Rows from block 3 of a small image embedding model, named by matrix and row number. Rows with one number within an expert belong to one neuron, the router's apart. Each number is 128 + 24 x the weight over its row's rms, rounded and kept within 0 to 255. All counts start at 0. Numbers have three digits each. After the name is the row's rms in percent of the matrix's.
Before each expert's rows are labels from the 100 images, of 14848, where the router gives the expert most weight on average: "colour at peak" is the nearest of a few named colours to the mean colour under the peak. Only what is clearly more common there than usual is listed. The data: procedural textures in two colours, tilted and lit.
# router: router (model.blocks.3.mlp.router.weight, 8x384, trained with AdamW), inputs 0-127
# gate: expert gate (model.blocks.3.mlp.gate, 8x384x384), inputs 0-127
# up: expert up (model.blocks.3.mlp.up, 8x384x384), inputs 0-127
# down: expert down (model.blocks.3.mlp.down, 8x384x384, transposed), outputs 0-127

# expert 0
colour at peak: orange
router.0 093:130096127129092112140061117109135163101128126154148130092128140143147104140118146117166073123137102167150132128111141148144134133122116121147115125135175130105144104092104175141104143122113115131122120148140178117117157124133112123115158178116091134084092135175168119157084087128116157150153139137172104131127117158135120133153092117134099090106100122104104138108111087133151136131108
gate.0 108:131135191113154136131124130148157154178106114065131125112147114140114140128127126156105104131143148129111094166107093132103112112135121141137123110159131155121107120102089136184143178123151151092101112152132110143155159106131141113111107098125156123135137123151129126123109135094154124118146155127100097148122115103134123063074135141165127111127107099159091099109079134142092129129137
up.0 099:107134121116118125078118155111077147163147117102118138151126126117139117125110118181132141164090138131077115124102107102137140137115112114130135099136158122164127115150122089142105115134172144153090080144110096138129125152129093189087158112144105152135147072104130150133101142147130108131131087162152135111109110161092108094113152127128099138073149132097130163162126141075143110102126
down.0 089:125111128093121152073113128123129144123106091125150150150078156145134142171100138145117116122121143114137119150139152125144162092128180086145117153156078132140149135110095158139185116101127125138165142154134143109170106133130150089122112132087122159134110112134125138100205179109105156137162155108137118137125142121111141097103132105134134132137173128121126087149105111138143158096119
gate.1 013:094131116117117085092123137070152113112146169129117147092114125170146128118090077157086126131111140167168171110162145149146098102147121127110132145157155092123151113186154142136130087102135076184137118113132174128127157090132111124129109122153137146169106110124166163120138138139122131138125167130133125130132091098148136151147180092144120107139165122140155137115130109169149106096106
up.1 013:096142129114113095139122172146134114145117164116143085081154130138134125137136129089184134173143111125106098154107113119157114122139120124097142075136101119113132129106113128108099170090121206108156186124120141135126122128122129152105120124089099150089093131131110143112070139115153159166115137127120146103101178136093147095074134141098147161113072125152132147141140160102087158129117
down.1 011:149104107123131129177117143136176070152153120124142129103124118188114153127140110088096110188074109117157116122098106144107181118161136164159157100130125119149169089144076119094147139146142135121103160097160147118113150094165121156125145125127129165127115134128106144114147177141146111144100139118148092077149147135165135113124129115155133109132095155138109104108158115140123149125111
gate.2 030:148118099169118148142147127134092094142154131169125124138124120162148139114124120094107137121112134088081089104145157139147144100122093131159122157105116095127164117080141127105083092137108127182154129141158158114136119139124139104138133149104128120153139123124116134112102096140140117129056147141125097146075131121116117151134122165098155168157142136130094121129097144098090104154136
up.2 031:107143095112109133154129149147130124148132129078134140112135102160141143120147127120131141179122145125149121123128118151149131121134104114099107145147092123123159123112117119105120118173106151164150134113103105178114115109150118108154078087149122114082121130109121123154124080102108155146116111119146144129089153108133112115138147140132107172103099119151163147112152102188095151087180
down.2 024:150132095094108122133126093117120088074149130170163162120083079153164105142180144117113122129160132146148114111112147148145153102132154108146132130096158131149150151138138148116147144079105128109083122156110112137151137128116134132153118062110140138164120137120116106157149137160141196147118110088129188136115152141105111066135103113094111119141123112114136142157123140109121101093133
gate.3 030:116125129134135111111147144171147113107109116084097073144163136113146148104137116121114130125157117116151136083125136106159144139137111121147108110104070147138143121135094128147109089153125102173123141104168129101144090136156125071116131135154155091140108119129089121162135161143118129126108100147094132145088130137141141129132144132130125149110128150090121117148170110129119146156147
up.3 031:120117159152141115130125140154179141143099188141118056114128109156160131117139149101094118129145102131118191087132121111127159135173128135111140094123081148152108075111090121136135137144106107119164108129119118106126084122154099080112121162155124082100101101125083112135146141129120164128140131130103139170096143144147153129091092122088103146157113162088134101122197128126139120123135
down.3 027:152104109134145140147166145111133110127126167117105130164063137143114112111158127083178137112156109145144126134139108129093171110113115121121092161127124160141096094121128124136112094142119088141115128108128065157121148103131142136089164119113128147149122128141110125103156168158159103156127121146121088127080119107116125132142146123139109128142139125067126133121122165114136144160088
gate.4 093:110128130144135144136132119071137135162123134122107160093139152130165134159100097125114121113137123141120114100130138143141136108131109137146169113091111083161143096098148074124147111116159127110156139143140138143102135112121081121122156150145104114146087164101135149141150157164148140132117108072075102101124150159130099122106173150052134117119116108162149145151139085117101097134122
up.4 086:137116131137120126117125123175115103101110111129141103133103115121099116074122146134111131138105105142108134138140112120113120135133157149132075116138141150089104155153092181152139131131100132162081094112097120138163133133159162156125128108132149134117166123169107117133121080108102096128154167157148152151102106131136146122132083129175102150112139183105123109104110163121143127137150
down.4 086:154116092154098152148146108137137138145125135158115146106157189145127131140131131108094134120133107148118102104104107103164184149097133117138182090084135152126166065162156101115180133128123142149127111100141162144124097083151128124140127137086117167118143150106149133117088166138159117132130100128171129144119132154147066101158136138113141102133116145138118106124136109118113122098144
gate.5 150:137108108120135108123133103098116147091095154151115151144133130141154073085075157139156172136112071113105127119162093156123107186089136205123121123165097120106123140099153148156123126132158101121126091150122132155158134097150116102170123110103135137106126127094141140151144120134143152133142161120100131164107139123111111111119125147165080139140148122092149117116113105117118131131097
up.5 147:145123100116133112146111110090147108108100162161129141145129116148130102081078139147138166135112072116120139113130105150136124170090138199156100095157127098121132137114119137166135116147133114120147090161134145152133110094145122118175142127087129132122124110103137160168129123143115175114154158118101150179140151129113123132108121139145087159163120142113162104133127096128094122115108
down.5 147:116116128091137100190153139174130150121123126105139142099130118147128161149125149137115167099122120151142156121135145121103127123098160166126175138109094115120107141156124124139178105127109107150141139146101134145132117128146129129118113147113136111136102138160150138111118143176152109117132113091118126116107135097169121146121112106139181162148106114140135100144164098136101177137135
gate.6 129:135164119123119111168095061089151136134117065106095127110166127121122128167130107146107133125116154158130129129090173147140143123152130180155134137129105155155179118116161111134163155118066070109124159117110111096088131170097096154111118108119098132115119121131116126176125119119108177115129117160098195089112121144121124144118121141161118140162119124092167112140153148160125109120143
up.6 124:155157162122143126129061082104133120115091070140100122126139138111118128136136130103142165132146143159167115122106149126143122132133125182140121141115128117154163101137150139129136181136082105103116156115098150140131136161120116128104074132124129160115124101158103133152145086124099134102122127141135172137080140122144145172105137128150134139138113106096132076149128116153120099135125
down.6 126:118171143151124159107149129149134177180146173111114159147127119133132108121082127101144115195131141162158165137106112163121086155121098118140126129140116143116178113127151168152134121126129137113127086141109106129150096099106114146096100146122200117140110112187111102157109149126177157120173150114136118123104114099141126107089125100155104148165129136094089122103105105111148148106140
gate.8 151:145104180104155105131136141152147185103132148124175196100124146159144130103123122099104139119117142103156116110127112105094114124121166074185161173131130152160144135128134158113123131137117154129136086146110143139099143099156130164122116168108114117138148116119135147111094102144137120152124138107169120080110076096094149111169134121123135117134136130103142101163130076160146093135149
up.8 161:125144059158099190123163124136121047156115139144085082159134130103085130147121104161115136130123114158071146156111123136153141128152071158089107061141114106072101096119124121136114126132116129124141153123121112138166134165105137080130124123121156113120143137134104110154135143157130114105141120170070122132140151113151110127094139150120143167114142128168112154105113181088111169136121
down.8 163:120160191122142147109109143110159132085129125110131150149125120145120137118098154132140115154107130134162115105123151128084149136099122114155130097080140131136161151075102136149120091134147116100163128153122095128130145125130094156152114119110134107129095127168125110108123148146146149104171139112124114152154082113132157144102123129135091130160152152155108129163115108123133130157181

# expert 5
colour at peak: green
router.5 105:078103187167130108117104122143122153157124134157125104125135092126139149127197170143151116152129122142113123112157101101088175096121144183169146126128094136096110154113103088101116099102167090134155110105121125153106097155132145129121129094172124143109124126121137089142159106125161146127145105096110100146096145161117152122141106161142118080131151090155116141113144141095163160129103
gate.1 018:081163134136095097127139130124099156117132091155075099140118126111121138135109137105144114093101080109158165161138115131063109123131134139109107145109129138152108144143163154139136130125092128136170164075127175178169081113102107167140140117105131123128140153108121118101135162157114078114149166141153108107069159153166083130097088194130118087143143138130125121158057143137083131116122
up.1 021:158142112152120090111151145156141140155138127131076066086135157114131171130127114083121131160126129115152147156143138122086158115136084164111102151132150104121074157120161143137117177162113113101172148119135170188151115144127127151114138160121086135108135135100127114104130167128152125156141181103167083154103134129158124117103143159159135081116143147145117110152085117128133134114135
down.1 020:130151142148122144166187146112113138127148135133101107157111093137129095116114118127110157082153116080112140108167117164150126129122148128141132132133150150152154155122174136146143105119120132172127165125154088128110173142132145090078127118133126111122133105107117114136109084180168122121160157153124139153128130110132121108139146115149121128130133132100148120098156101103132055161131
gate.2 128:107118145115133144109130090097116103108120157175130095158120127150151133127106122085129139120132128149124132132138092107156121138139115088117154151137092126132148123116095140107135116178135137165115158127108165134178090123090094141141170121090151099094089106175128170112133140124143146138114127183176147122134135146127123145104112141127124086110128141081148160138147147116116117145116
up.2 119:079171133109104155123143111134131150123162129138110128106124073136172115139160142119073141108141144087107113139124102129127120131149130126138138122119152163143151112138108140094112111166095114139168077104096091152180114091101137117139138148137122144128095125123123159142178120132112146129118131118161130115131111128143161120056103085125103107114174063162129115124160136174138118115131
down.2 107:111118136165146119117105135124114132168132123135141140144164145088125153148134179142154129104138124090124145114147134129113073141089131137110126122125168103140139145174140118120157094133117123177127147123127121162128109119118106103096079150160151112138085097126122126119118160147167067152147133125134090079110126120145106157161159128135146155102094134098098150136156118117172122105130
gate.3 060:166161123124135158167112145093126114130089133133143133188163090101121107123103164122111144115130128113130153146173155123115105170131123094160119118091141154155148144096167111113117160136136126103101121149109160109134132111197124181132112133133149156134129156085103126142157110138165129149133128104109175112128119137117121156135100096116142114085130095111146126130133144095169164113151
up.3 063:101119186129124136104110119146124160134159158157145118094131182161139149156129116146166114123115146112117126105100118109112117069137154123106093123165096091159119131162083165140120120127136114165130165113141083176140108147083126125137114145138105096129133125166178141098114108141123143082111109139101111145157131111126097122121172172141145117178127167128133105114148131146117130138127
down.3 055:187089070113142087135132077127132126111111123160111190116141158137152160124139146136201123125205165110099115174117133103141117164105127108145127137151149129072086127118101107144153112125154133149123142116127133130132128145125107148127125090117111158112149141143113115192126133160128138119091133141072145111149146116129129133118128106131177126146093127158150108151152162119136138140091
gate.4 054:175079087075109144115157082153086080168170142122151141127139121110120121163121118097134154163128137134083135141119147113145130121165084138172123112195091095126135082069131125147127139102143144142113102079140140106132156151148146138127136097180130104127149101108099145138114108094073153077133152122102106086128120137129092133154147162084139159118100157112096146133104121141126133132156
up.4 055:129166071087146135102144155121099161092099130154145151151126138116131121123148099126173156133109173138161125084190121115103120123107116049104114162118118092121138146116151089119124147113105151123145129128161095128095107158141148132134151083130127158142095094126119137098144134153127118155171108132141183136140136122114119146118135114111127143139135147156106135120123103169142133120143
down.4 049:113081156133124135115110138147108174066131126114121125145126116107152136094117139157078117168141082123143098149103161143099146087117110154169124108137164124124116130124103085148124134112099150155105132112127129126175101163107128142110140121117099155116149098099135107090113113197166113132131102134171076125110142139144120131165142100123117150158126144146128097108113111112117101118094
gate.5 154:154142152152095142130120170108149157139131119136090134103162135125142116111132101114135094106131113153142133137169162116140137114106150150206112082121140163179157137114125131103118091118141155098096130149150130107121185131130110119095114153130127155121077110113152105113123157104114143108120106132140161132124109142128117113149102132151083147125092135087164110111124112133125137138138
up.5 147:163091125156138134112118164100129160118111152138102088124110141106137104122139140125116128156143157120149120151145139120137155114120126132132166129101107139118143061119111167108157137131125119122121098129128123116172168103116138135144160123123133122132161168133064108138148179130149112117139155126142141138138137136146113143075157110093105160147134187130147106189120152142112116137088
down.5 141:110121128098129104069113086140133100097145109162135140146168124145063138105122145141148106121140151163132126140135174163111135118152136095119143148122146136099116152091101136193143145154132120110105117166136149115121119130136153091173091152144120129102133096120153138125157095095135134112050120112170087169134130143130111129128111099117177159155109151128106120110127183122085109148149
gate.6 154:114161125108115144136153117137162123124149096077095175111130129142134141145144168148137106122165162139164122148121122165114138150103136120124125122101152113129115124118090139177118093121117139144149148140084088161109126121169157142132132150141114118108178107119118105072100110141134141116143078117077151147152105153126112128103135162122138128156150156144088107122159098157117142132110
up.6 154:098159134108120168159131158106117122129140113140096127144146154121107140093128149109110140111112138142153150105121165133113144158079106132085173126118128137113126102115139134123107118104124167106191147153096155160125119140159145105116139143117107161115165129115112086118105173106117150099101100102103124086129117145113107147113145144109110178178117132151138106149138070142151133167118
down.6 164:110115135146129115112106105157142185092120126153093142127132146148145116097119125148122130118142123142080144124128136122151082123093162159137114143141149136125093120139092145121134128145122048129141140132160129143173170147119121116110088142111089142134113116101169136175122112126141086179148134147097136158161145111141128148130081171139150104104149116129099135151157183094126133092127
gate.7 130:091149130097181156127125153123171174128097170118147126143135140147139131133130128143117125091128147142063120160122109111141116124162152194155122124111130177129102137111162165165150131133083111103168080110078099103117130107136104102168105095105122115136122117176159136147124121169113172084097127121149133132125093108157108161110134132143083121144123132075116145149103111131129131125116
up.7 103:120129173149129078152126153187084104139147124157126133095163122122097094133108104152143174103109116125150141146098139137121099167134109052078139132152124101122138134157125122130146128116106106118130127161146149095114101160111166137110114171116144155117125134119097177124095125120129123114156157120087105099117098101085140129182100115126139182117105152141146116103141077099111156124141
down.7 118:120166110127125115131146138153136084166132148157149130140132134117101157159109129153125138147136103116154104151132143117190133100104187108116119114148095147149121107086162077116113131051093133127116166098132170137121118150111116122150149139147099126121116129098084097122147095132208107082100112116144129154094156084161131163144150099091139118132137113156092159169135093146144133177143
gate.8 144:125155117171111121163101127159208110131119107161168088108094124123074113130104105129143125111141125124112165104145112134158157103147130120103105125135072159083136110111121174125112148115076126093106109132125094144165158119139090123148088157146127113115140158111147108146111121123108116161118161125192175136128130158149122113134121160091113184143134118143163144102133150143133078118128
up.8 132:170124106099156128154123114124098166106164129121124133085157125101138132119135143121155117109125131115105098117120112122094131146131113112172131138116149164156145136139101119139118112136095153106162137150125130078104146108181160132135127130142110118099130115116160155089075125098128145114129130184098148142105104161112124118162091111138150132163092169177180125128138178122129118102109
down.8 129:127113129137125130134135132177158123138098146126082119152123137118117069147079086079137141140078104136110106139085133148138122129145102104146104129135141130135123144157159117129129091117121106153175161117101126161129107136177133124141110159134166117143123119158154095174159133120123153113130140089105092144127106109145105157126094096126143100101175087117154126129142192173148084130149

# expert 4
colour at peak: pink
router.4 093:100102177103106128095130128135125118118123117116099137158146147127083129124106102085119131137128141126068158154149126140135116095120149171172082146137150125133094124132135151114094081077098157116173152168171085117125138117128128098143131140094121150130166169084107119109089081110092171044120148110153112120152134103124123104155132140103137148105135153126177134125155119154111122105165
gate.0 008:172182134130158103121154140136142129136148091124110124083138102103140108155111135127116113129138166111107154180152152137139104103094125117121141155136132166192106179091172110118152081118156090149115147113144099126104151153116131136112133095121089165119155129135159098142178166090088163130162130163161092178129151141144149149142167103153092103107146111116154094111107125128182109147160
up.0 009:104133099150113161110160139149158098113133140149086145112145124123107089128149089168114141093089140093119105124136106106103160131148127126158122081118114147157137104119109112110150145169163064126058154114100097152107093144140150132135166111117142101167159101142117095124168129075168124130101125123135161162112144202120132116080113124185164111155103162152122126179091103151130110123113
down.0 008:161111155144123140121129133128121157139106104158160125137126144120155102083138099121120127114117103112138101080143143159130127088164131100090123098095154104165116150146158159136124120118091096126060092133153190153117111119113113123096162106106152113112135111154145142133147137147135109097093108112139115130093181145135133152156141137113165110125057165128137106162155111158126138124118
gate.2 052:140126168127150117111113112150111109120136147109175141175105144149097099162150131119100130130104089103095110188092123143093135098145099106115117136160106114117129124108111124128134126119183104098173173103120126114145165124120117143128104138176126087145109135147130122119112151136148181139152125155097144117153157120113141101094158157149126122120161162116129155069143160135108163147109
up.2 054:114095112133117122131172142127127153160129125153158122133127138161119143116165115124142125145130130143139163151132143112081152104085097118119153125073167187123120127135113108133150134159151132054156161162115079114129107127156096082138134139139114126118137141135144097174098148138119128138104163123164135133142140157131149088106126176117122114137133156085132144120128128162100163135121
down.2 049:116146116110121116072172125132122113133139119112154156143143163115137121090138154102128129153112153121143115112125154118105136130154101155114123106101117076120127124076158136148161113094168176164116148123117103091160141126147111115158147144099146126127157124135115114122116074124146133096118090186155120130099072129124089128092112112120128149140114093141120130134118132119136100144110
gate.4 161:101101171065085114147130124140131117111142120074106128100127143128167150129118128121122133084122113153122105113117108128168143156129097126097099110182103129154117145159107090118129180153094108115142159135118140114102179159151169128147139107109153160140096171138098147138117166156106126109160127128169109119131107107124135135099119152140118101129086087108128089122068147087127124144157
up.4 154:097096182105134125180177084145117140154120128120137153141157118091113130181165119173102144142133141126101144123130103111109100114151096112123126102120163117169144159134094144151125147143161145099112097166137148129117138083094137085119136081161133095116130137133139145124132098131096111133129136157136112153128130114150148115091151103127111127128143147107104134123111187166093154140141
down.4 161:143154128118096103129132119123111121141148133141148118139173087128152100124166122085130142134121070148132116122135157097105135122133118078127117145142109113096122136113140121171126088096179162148145146077141119117180176094115136171055088127159157117110102121149170131135131163136101128111147151141168108113152118165107163127153132145110156085086088092143145082152135113124104141131125
gate.5 093:126125088121132151106072109125140109114140139135160155090136115157129129120114122071113123134070123105120084129081107154140111113139171105137133107135165134162080104137135093105125143160102137125162162151124147120146116136143123140146143154129170101140117104148152162145126133114071135074170164087153162106100142094160081145149125146092116143128132127133105112131096147157094131095105
up.5 079:121127120149123079132142114137171118112136153100084155136114156155139117145135158153114158128126082116180114116117122161129134155118095116098137079156117124126209155107099078117145112133088132130140164113062122145118128135152154148132094105164138125103157114116150134123130158150121115126112152140120112108120136154108106107115141095147119130131100101114134141140122108101092174111097
down.5 085:106104132139140111122085105119109143130142131122107141108100103126117116119132115140127094167122105133090125137092171143108123126120119133122121119108123110143131128158104109101119078134094171117096135111105111135122118160124123119170105181106132109132134130134119095153124139113111119165131175140175206138144120130101126122142114117139132103139118153124160129133141101159138130136085
gate.6 010:129113107173121134126131133098136128199124121135139090200139145119138133132127153161152142106098076147146174131143130144151128105126137122127109120117141130093117103114112111126114117073148113111117101092136122121151119161150127099143164090160090121123097089117085124127164147156128133125143129141135111121125152127159150120115128154148128097139143148137100139092114088098127147145084
up.6 010:146132087120130141104104099130106147116107123113131117161119107100159122085091108104163116139117127138136122136146126127146092146148149149155129129132110125145119132146060110126085131113150119124137138133086111120152108153132134121133170130172089109105112126138118169102128119151146176109115140107156111124099088143163113123143175117146085106146174165130109170127138112110144153102124
down.6 010:179108093092098103144129124107175104103111163153111130149107162133153094126099158117131111086149138125131141105118095144145129130101157192153154130092144103094152136126131096139118120113116147131120147139113144119141131100103105127117138104119100111118121148120146148146062107120108122122109114089121139126166129144114100131110169135151121144126116079145108143151153137186115127101135
gate.7 130:148122139174136112154136189114154104149139115159177122152128145088150104087117092129150167161134182117134131108119129138129160106115167085169117116140165166080173106170103125207111147097153211133125134125120075135112110140100149164107136136115149104161098144073124108122123146134103113198108149131133147129118144100148153154140127110097171163118129072130128125146117136117141123110128
up.7 124:154157151137130156159130149121167141141107090167191096159122126109130140096114111131175142164112176104098113109127133138116132104118157124169111100101167150064147087137115127188109119120153197182132112136115125127113145147113147149124148114151119131174103151083123125113133116139129088166122174145147126149124116133141166148146133131120153137112152108162115135143105104088110123149128
down.7 125:058097142103161135121101149136123137173123145131133103097128133148117093180149110148169075129141147124140117122138099156141109132130124107141106152094156136131088139154113126137123137093126120182114142119133137115133120149103116107115143123145147128149131119126128130095123201103150144137119161114168126139111137126114103096075134093132089088148156121145146058127135122132127129155146
gate.9 123:152092089130139121134086087128141141105122125142093105127102119172086150155126126149125157102161139140137115153129161088101173142103147119171123092119124109099138094091109128142143119153098133154069105190144136140153120123151199139140093110118122115146100139140123097129115153140110131107083109119159147114138140113111160167148130136118131130135137140140131121130137143110127161108169
up.9 123:129117089173142138136145106119096091093118135149169130139109139162137164141138110172140109113157140137113124096115149096128168126110132157123103152121109110089103135128126106170143118140133100164120164131161127132075136103163132098127179119152166156093132116087131112161128110143094151116111124109181101145088137137168143118101085093159151157153168167146141064108123111154110093113159
down.9 118:115164107102134144094132132088123130093125095132126115118105093124144119124126144155161151186105101140091145107138125153099111129169126065174167113088129133138121170140119090155128151122118136179097132147124140105155110167068147092170170111092108112142104130154162092104138088137133121131132123125106140153143131126100119142132123137071116151111137174112160130151102163159090113127133
gate.10 064:120151126169090112134189148126124170087155109131179061145138126129162097098101139153152129145161122172101159096137152117117117111122087170062132124092101112150050125093141120126093137133123107117098124151112111088113138161125082128092129107097107116143119133139114146114104143112109107134154104142110156107131137095144136129129146135120088091064138184158138185114128129130143147118113
up.10 058:108143134146147150142158129136079111118145121126114153141111105192143172151149101144087110139157103140093071100127119090132131179142134157152150120142181126107171113126109119102141140106123139109146118133104145143097175134116134112178102154142137153152106114131145093149152111114132131104088139173134118090134130123109122138087145101107077121119123084111153103129110147078129124124108
down.10 054:114081167097152127135153100146172129111116114099131092192153121117163129161109118091193139126113135132159134114133132133138118129136090136081128124115108115113117112162156109112092144129112142183103137125130076156110147155166102134134182155103123143166133133132113089098110150100095149109127088150143122137094115130141152130159114121089110143134073139098076142139117080116134115117082

# expert 2
colour at peak: pink
router.2 095:122149136083062144125144161124100132143127138085112156148131153142138143145142186134126159180133123136180067105097112133107149164115141113141103126129150124156142149083130079129145140121103103124186128178141091124134106145136122157143161125124104160116142150171110134088138167094143132161096133132130114118132093117079094141134137130127122111072147137145110117174116132097100144109136
gate.0 108:111145124114190146115112140170145150142117136118135116155125105089083135116127117116115144149075122133164129152137112129141163092118153139118164132139136167129127107134152166140087090151093145143071098135129142160141115125121162143141097136144104122123128154134113135131159103128129131111139077154150142126136150135149124136098144125124128163130141105117115115116140148091165127109118
up.0 104:112137173126120136111110148149149114156136093113116091139105089129101149186157126113102108202114128130114173148103130156110159130090122100153121136146093153123143146139191138094169126152107115148123145114138125140129113130092144162118131091138109085123132117158131199163106106172115132143149130117127122120142110117166135140087107130117135117124140115139126148135090145139173152117132
down.0 100:129114113146121125144149155116118141174080087131126126080138102120108149106170112126145123160158131097157099096113096125109102063166138105133190155151153134166123139086139164134133144108149081144173100119178091136132143118142142110119107118148133156133110108119127133123087166140103131142151133109138091127083136158130149157099111104092164134107174179133105137095138095105135106101115
gate.2 040:108139124117095058157176086169145120122120174103135116116095149128136104097143099109104061105157147104139142155094131106110142068110047098120118133132182160125131138128105147157147115122134125119151152123139140112057134125098125141119126136107138150122123120095085124149129173144140141110094129138140124101151097107139146161165137148172117141111148146138123171123143120126126074114108
up.2 041:151139118104110056144095114082164130140120158095107158146123154148100103103131165137156147147118118149118120113093185091114135158111110164129123132105145097129093160128100154090095153107112137129131154128129132135132095115128118140124120145117146121131123143128102166144152148136112121067111111116147153065142119097133103107139158127112121138111119145133075139121106098079115155133135
down.2 036:133118170128114164119097155141132110177109112158083150109150164145123131117138156125100120151131122142111146123179118117102058112140112127126146119124144108150133098148121074132165121112193128116151112088153133133164147111108111087142086119105136144127096119114166111159116131144142104104122092158086155148131128142101107112173162123116141103094146137122157140144124116157137165124133
gate.3 131:117153110143144163161117138093154072126119144157094130075109175172138127137148134126111125120115126083091116148125126142125145155131163107143105095146138131107144135112114186102168122167131133122112172159119127091140120151115122119145086128141123122123123105127122097137149147127079128115124105117160122158130111138163124130187129179110121142116118147140145089162083112164143114115128
up.3 140:140095104065113106144103113095113085126120122157124114126113122126143143155141136142121100123172147108124170128135113133129134117102097102124199140184122127118078105136145147101194132130138114099130138144117150117161081116140110096140158109125145095146136149148118160141099108136098110155123149145142135141161149110125160127082121155143107111138097131103133119162160138144088150123109
down.3 133:106149118137106131151126112118107128122129135150151108126090124114103123135117105128140126123100137126154170111136094134125122104135120067133108149105109120145160167095136169102139158105137138093144174129136101124093140144123080142153172108112180125120122161166116104113092116142087110129133136151135114101146141132153101137135092105100137113127152138142135152161150138085120140149120
gate.4 086:167135110094144106106105108108123108126114108165156152157126119130117114127132172112104129111161142134128129123132128106134107127089173128144125104130164141153109131132137108140137154124114165143156132094151084145142150207155064098144129121111148126173104146115135115120078163131180122141102106095102184165109094119125111193143165137187129110137107080125143147170119097146174101165171
up.4 076:116107124113109117150131123103113090100126138120140091148116123053108131082117107081089140157105101168140138092110135095127151102117120169110150129106128124105129150133164105093109097136080155101149146127144108172137157117130098136112155119118125125127132120110116143089170125139124098166116134107147092151138188184177134165151127152171118105132082157111152124147116148085137131152128
down.4 075:134131102110104108112092171115116109131149155089148102132121089204142102139124103088160171158138139141116138151143157101102171123114148166088137169173117123118083128153166081164149170155149179145140110112136128122117121119139124144131107090092126086164145116118138112094186104135084136118129108126157135099152150116121145137134114095122133094146153130094124100113103147159136097170120
gate.5 130:129135114107140145127133131134143150137124111085150115149143131171070144106120116131148111111098145086178100132129170111138135159155081149172123139114138117122132171175171135125093137113121081138100117126158207130159124119117136139145105080108109157142127101143121093111148099127116199114164154157135101126140116136140128147089123138093113138142131120102115139158129146169113141118142
up.5 132:135140115126144112133137125134134172140132105087148086113147132141079129113125120153146103098124164109144084115101145116147138154154106140166108144137144096129133136181160077134103155089120067156097110122146213118154136118113148106147123103116115133118145093130134085102119132153130218086165144187131089119142088154169142161117100150099125150152098118107134120165110146153115137140152
down.5 140:126091123111145143137113144140180113176117130143100159125118130093145152085137094144131114075138138135135107172110123134121127117150121155081093111130121125096134172177156109052143150129109121111145108128109103120130139173171116117075173144136141113147138108183116123136120126146151124134147119098143096115138107084158156132137148103150136136103099122155097166114104107125129146129126
gate.6 012:116144102148091133120131173134118095123132155105121144135118128115170126131099171121137155115129121128092148098159134171148141133145103097119119134176131112115164113137105110187178134108121114122110119124111090101141131115109111118140095138115104141114148131151130164165120136117163128106158091126115132117130118088107135148140156141151113137106095152081154101188110131139150178141116
up.6 012:091166161140112120126122198151117105117100103110137129113111174143157144149105126103113165116099142164105125162137138167166152092146092095149111117142148147122163114154124099149190078128124085117136126150121173126162118139100120149132103147132097110119125145134128128156134081116151121121126119123144130140091090128162121129111123116135131092204097144139139111191122101133141150131156
down.6 011:153135148149134116171139133134142104148145099157120102121093146125110148103143107131162157111145100100126111103123129127152154123105153094110139107144110101072110123133104144093111140143156155132152102151127164125145168166122116170100129114162117131108125151172156118176107140156171150094126099116125101139126092103178130116106122117127150149066163149130133199109116123170155113145119
gate.8 101:118083128130104107078166092149139114089135121110156111101110167121149160118117149137141164109143111135121123147177131157147110073138123127107125106107162171133173104155089142088119112126134118134109143146114101157099128118131156121133108124114136131157126140079107168130101164128125189114122145136154145170147129138147175134126093097171152138158108143103184146109116148145119128105156
up.8 099:137157116113126123109118113168118150142132105096068145161143120112122139116136120120097097135092135109108115156103126130120105141106140177147164119127122080140072131151122171081113115150156145181118127091135110094101146117108145132144139115113113127120142125187140113106141120136140124104152128168127060110115118096123146093135097148153122110116161146110088112113165127127125118150091
down.8 093:152122149150106128136155149158139096127123118084114112114161116069168141094122147138091176144117105105155115105132131116153128145108173124116184117116088145163118172127146126095153137137107138134105131158106105129099120120098126160162132104134102121107097122155104145084116138099079103137135118105180146109121121149088096120138101111173142128142110124184109111120104132093122098092134
gate.9 007:144101187135146146140076110196127156086137122118132096117129163145106174147118140093130105156153154126106151119142081119102115107104087187117127116118161126092151123158150118131087093145152089113130126140086115112135135103144069146106116157124142115100156128158150134087100156127174130111138081140108147127129133134187180122108145142113141152110129100135150103149126095166107137124108
up.9 007:118121177114127085108103135151120122082171132122151102168133133149121172175142119071151145148145142126090126088120164100123130129125082153170103148110143178148136116137115142149094184146114111150133116142116125159102130160089090153135107116156100132090126125115112127120111159146141121108156081152132145152116105145149136163142144119135128074125142169117123093159133118147114118140125
down.9 007:116120119106168140103171116103129105134123097120109147132107113094141098086097143131104128104124149111118116130122074153178154130160149139170109142096135108115116170131147075113149128097150147103135108110126155157134109146129142121157148152147131156146128126142063100157117116090097140147121088119110157063122113139100120150167122101106107130134106133116074112109129144155126135143128